{
  "encoder_channel_attention": "eca",
  "decoder_head_dim": 32,
  "decoder_bias": "qkv",
  "decoder_drop_path": 0.1
}
Rows from block 8 of the audio encoder of a small audio captioner, named by matrix and row number. Rows with one number belong to one channel. Each number is 128 + 32 x the weight over its row's rms, rounded and kept within 0 to 255. All counts start at 0. Numbers have three digits each.
Before each channel's rows are labels from the 100 clips, of 14976, where the channel reaches its highest value: "strongest on" is what is common among them; "loudest" is the band of the loudest frequency at the time of the peak. Only what is clearly more common there than usual is listed. The data: simulated sounds of rotating machines with and without faults.
# convs0: first width-5 conv (encoder.blocks.8.convs.0.weight, 192x192x5, each kernel summed), inputs 0-191
# convs1: second width-5 conv (encoder.blocks.8.convs.1.weight, 192x192x5, transposed, each kernel summed), outputs 0-191

strongest on: rattle; state: faulty; turbine
loudest: 500 to 1000 Hz; 1000 to 2000 Hz
convs0.189:172142106130145116189155149128090118157192109126163154126160130154078149109138131101144116077130159162153083121155135108182112148113160103060149119108133089141076139122134150134091145145123109138130140199103058112146086139068173137107088051114124146152152184201150150158173104109191118138139129086102109067161102102081083104119120155177106166148182102153138106160115121094114157094143159106162133141090087101127118130159178158111144113115099178110177148127126156107138106107143116139038134127112125171199112129169074151108121100136018093167115157171118121196103158070133111106
convs1.189:142146143026139181133143131059146109065129137143116085101117134150077113115121121114110122127101089157149106167088091155097124173121127129100151154076147129126109108122152089149123129160144134122110104105148160134057087121173125120146146143162151113103176138132092144137177123092164138077115073191108126121059141094126146075100094140122128127092062092133063159061073102119181123095141108170130074087067027117146107162140093163094125111155111123109139099089104077197166088103106133116118084141142158105115124139155107118168121117107096148160094082111169112195125103156193071095

strongest on: speed: slow; compressor; bearing knock
loudest: 2000 to 4000 Hz
convs0.163:143123070143088203099112144087118137099140133159148118108169159174111136187147165128171143118164159157153138138089159144094175136138172117152147080160171093058091150107103074144106153134130138127096128144143082087166191145098136110143146137114125142120150050152114147154166141142146111103049132167106148158150170167143190165128076076149179063099088078087174114090078131091119127091165118057132122172149083109137113138153086166142097141075125148096118126123049086099175089133140117117145145077155072154179136123139176119084091085122163089126139123085094104131108138104147151078
convs1.163:133141150087164142136145142122124118105113112119125177075176165109096152150174128115168053172167100133153173179159157043168071145111109061157144101128120127108104154153145152105086085100138114120107142139108157110124123156136132122061085178077102091139066128130174138120117102168119132118050089125144065104065156099065192079161131153073163181111063100097149116116089128171159178152167152115134110061154095160147146149137134129165125098077137117074144157087105104134131072134143120154060113054102141114110107160153119176139084132113170118133143110139135169146137172102116141149

strongest on: clipping; text has "clipped"; rattle
loudest: 500 to 1000 Hz
convs0.180:116176112120132085106107166123058129142140121111129132147127165080109097100139134104108181081150144132103154107183132066149160140077191156189157147141165109079149107124104167079121106123123137146110096119138141123171119121066134074120157173107172199100143162064162142147129124179037133114079192101121088144131143112195173137095199111160074177146113172147127115084142149144049123141106159162142129111157123147093101130036174154127099080120122102091152151147090097106134084148143146121205154123126114092156127138142149149124168088106173169129118141107169126096092089109157166141
convs1.180:154081102077174105114116126104037142151115123190067151065088193061148122151187186137155050119094116118187120123105123100134119118123097103136102118105135126120128138110118157128070040077098106130183132158130146129110111106090113103112114150120090092133094130105132106174103164103101154107079133128156136105183118118106134086137152121084146148184190135094089125085149080127197122136131142084152122092131141106097157114144098194139140075125125152115124078146082127126123102146165091134084100102060125105158133110135115139115141119093079183124086114093125178144108213046128129128

strongest on: thin (high-pass); compressor; speed: slow
loudest: 2000 to 4000 Hz
convs0.71:121104072144144148073135121100097139127141097134118107092114111108114147057138123111060111125156111119121143170161181124132054128166137133139064088163133100099077157155115118117097126157055188132133125140105018138151126093176092149142113144122050081144105073129126083139072189094136092083111152066127146102111157137115130127155117088136144120056081127074145124115149145083175119195171128102128161138132065103134126145155095125142099115047146099092163126087078116123151078113134090072098150056186123154152147141080130103109113136159140097112143097109159143127067127157129136118
convs1.71:109124143150095116115149121054098186126145135137150114150112063079113132132143106132144092136137153167147156117115080132115119139135114103147109184143123131136050115154160096128027144102139169139081134172126188175118122097120142089116140127154129133142217114077211188117159148116108137070130147136125087126111137109189117116128114132149162136133179052094180175063151157103111156098152152077133095150123104156174130149143107162178098084136082132132147107109051095136106122151093138196192088125153127067131109132120119179167127104159154138170162201138100072124163129125114164099

strongest on: muffled (low-pass)
loudest: 250 to 500 Hz
convs0.21:119116164100140149161161075141136153079080126122077149179158128142178087169180089188107137070154097113091146136071159127090125160137101116107100068157135189094168142150176127076115058118127150070142084084151146119169124113147112096117191115095117103124133168162164171115100128075138125127118080222156126142152174119108127222109120107146142081153097077119156148130113138125173103114108131112143107104131132092112149120158161116118152091130139091112123102136101166079107135111109107113111120134133095077122163159051108129137068184191120166186167126080188132148131142062110170129
convs1.21:166120098125163130153168166083181166161065192159115136093105128132101120141098084103109099121063154140097150105200111091181183136151108170139149137063153091201110136123128117121075149103158088168151105090141117143094127099175101105091143108176154125056188086126144103061146121101148067085117128110158111107110135117184110139208087114096117166133103104105173152107136122101159151173148170134134097105131117146138138115183086044127141129152121153140120096086141092106123121153149097179147091099130150109129127110155191184138094119131114132160162181168156129109159110091071104194

strongest on: rattle; clipping; text has "clipped"; turbine
loudest: 500 to 1000 Hz
convs0.38:120185128117156158131118138165080123190125150077179124133168145103078128135098114124141185070141137099152118059160144112124151157100158132149109132165228096125133089115176143145137117183148074141156135134138121107121107146093154151090094132098191160078057093135107162101142158134120138140121096109192126118134061168071136106125133104157104140173087117148111114127105206135067158139132135119166151142120119187131150132199106154140093158082121189143111129151169154097131164151152195156164118128166124118222165146078159122129094149106090116099116148104089118156068166187117073122
convs1.38:162105125102125155144097105135086125074078095138082121111106101143103159122093126204129134131067073150167091149160160117076102114154137101130140100119119120076112159105098106103171110137143136104161141139140096139085115106128157165173164110135103078166117121100088021138125116114116111130095079153101140123143134154111117068143143134107099087145115168151050153100128090088197074108129069137151147083049089025158076133165089144128159101119139135163132108087110138186127087117098126093086124135121101152093155052131134081157128103111085144057111085103160109157087154138177110122

strongest on: speed: slow; compressor
loudest: 2000 to 4000 Hz
convs0.184:148121130120138101107155061128152215124100113144090155162109108096170124120107106023029090161113112075093132137110110132099077059171151110120137169131121156127129126135105096127156108095137135158151121125136114118152099097103091123119116144159176089119086108123149087069133091059101059099123112083104140120110205160157137085143098126142133107116145115171115094128075169133121123120097132104084104147082091139168077032127130094138120171105146098089133123125096122097086158098089078107064139145114035133154149169137178177108173144116169128143102091142105152130115134124121186119
convs1.184:174114134087074109177137134150152109127100147093124123153106125127165071097119103176114153136102099136173109168127143158073167125149124107090158119146131115104221163149085146106188113145147114124165142189085158150090097144122146120142129150116140158110164058176129125184121155114122073151113099143173126139153129102133038069147166121119092098150083158148130146131123048127185095101125088091193142094147144101067079147149120158149083101109154146177130087110115093152155144091137077071164090108160101162093156104086110084180080158114111085074064116140153114149142133060131117165

strongest on: piston engine; compressor
loudest: 2000 to 4000 Hz
convs0.36:124099078107133138047144088097121160138096115093124087116076144094141140163141141124097100082053134127060214129106108176092142132167176124143138102139096126091169123112146148091126113119079124129161077094085089096152147139109138152156144137099169130178120074093097112080128162061064137126074152154174097101147115171066116131125088091138107104107088205108108152122086147107106099167112133127104130081122131114057072143098091086155086140101129057148141180132115101131135110088081075099078158164152133130105187168124107159131126165083163142152127067147097162139105145136131146165
convs1.36:080033157103125105111159095042106106164051146157146142079151113116106098122074140145162090188136141125110144121119113103095114059040114097139153066095173115108135109118154109088047132151094141100089138132168122116112136099158117101070137154154150092121151140113083160068116101125104097045136076140060106167097101109105134139125155125099131111188136080095145141124168147088093092127175170129084096133153128148153122168125140121110153113131050197081144093123139058122146091162181125154132104115123152108156103113133122161150120109162136118124099151110184124140143105154100146082

strongest on: state: faulty; rattle; grinding; electric motor
loudest: 1000 to 2000 Hz
convs0.42:125131124104131079176152163110107139112125158194158120159125117124177129165159106116133142090098166079179126117103110127121109109151154125108137093137115149054081133096134137148109154110071088112135074092131136128124122126097161075159118125150134121114141119167095140162088149149123134097089161161064120171135139119138109117129129152182134144124216153146171132089189107107121140107152151153136196119185111117002089146033162109139079156151106120091184112118076127107107124109134119128122118099144105068163178134117114145099106086116222138106055148206142077145186134157155157106
convs1.42:143120073134139124142186093106091116082071093162119118082124146095158098140123167116148059102183102086167101184076054094100122110105125135184113182114088123117120085107108148126124129107097162118133111159114119128119118151114108131084101123177037072129119110084139126106120188130062112130097054143093091096176086116077164036155161090076086146140119141127117143089085117136144127156134144104087089070107149148082152135112179179091077106138119111179116103072088089138065183089097132123161128114120069121138142092181108085155115111121118132126118095097109130137119132106122096145

strongest on: reverberation; text has "room"; text has "reverberant"; rattle
loudest: 1000 to 2000 Hz
convs0.19:159105126114103106108200111115146034121153115091184174139150107109125081166171157150132116160075104116169091128118126090113053145200126077104171124125137150168150121118144087133111147106126167141109129114131112122078063142088135153111100121077079125120100136116095125083101172124167152087162107050190126066176172069117132108162104102096136145155079139162159167126132124086139121123107109130083131089100129128191117159106194099100124147128110146143155154134104105149123115118155111134143163166158154154221103237149132058096138142112137134104130103127101129153166144119189121070
convs1.19:106140114108117094175048133175142139111142094076190098133109118130104109096129148092146144144146101134059065141117137136154150096089140160088184111097107147115059112111150106128215123100153102077071123128154138139134144156089160157126111149151142085132157091059090115130102160174089082141138145110176184109174126119045130114097143118159161119087132160155098091160121124093115075093062085155114121130105095107058149096078179119080141131107073115123161103111133156096134111144136141114111102086104118207137116118133103068054166133121115090124143079127125113136155099196152145061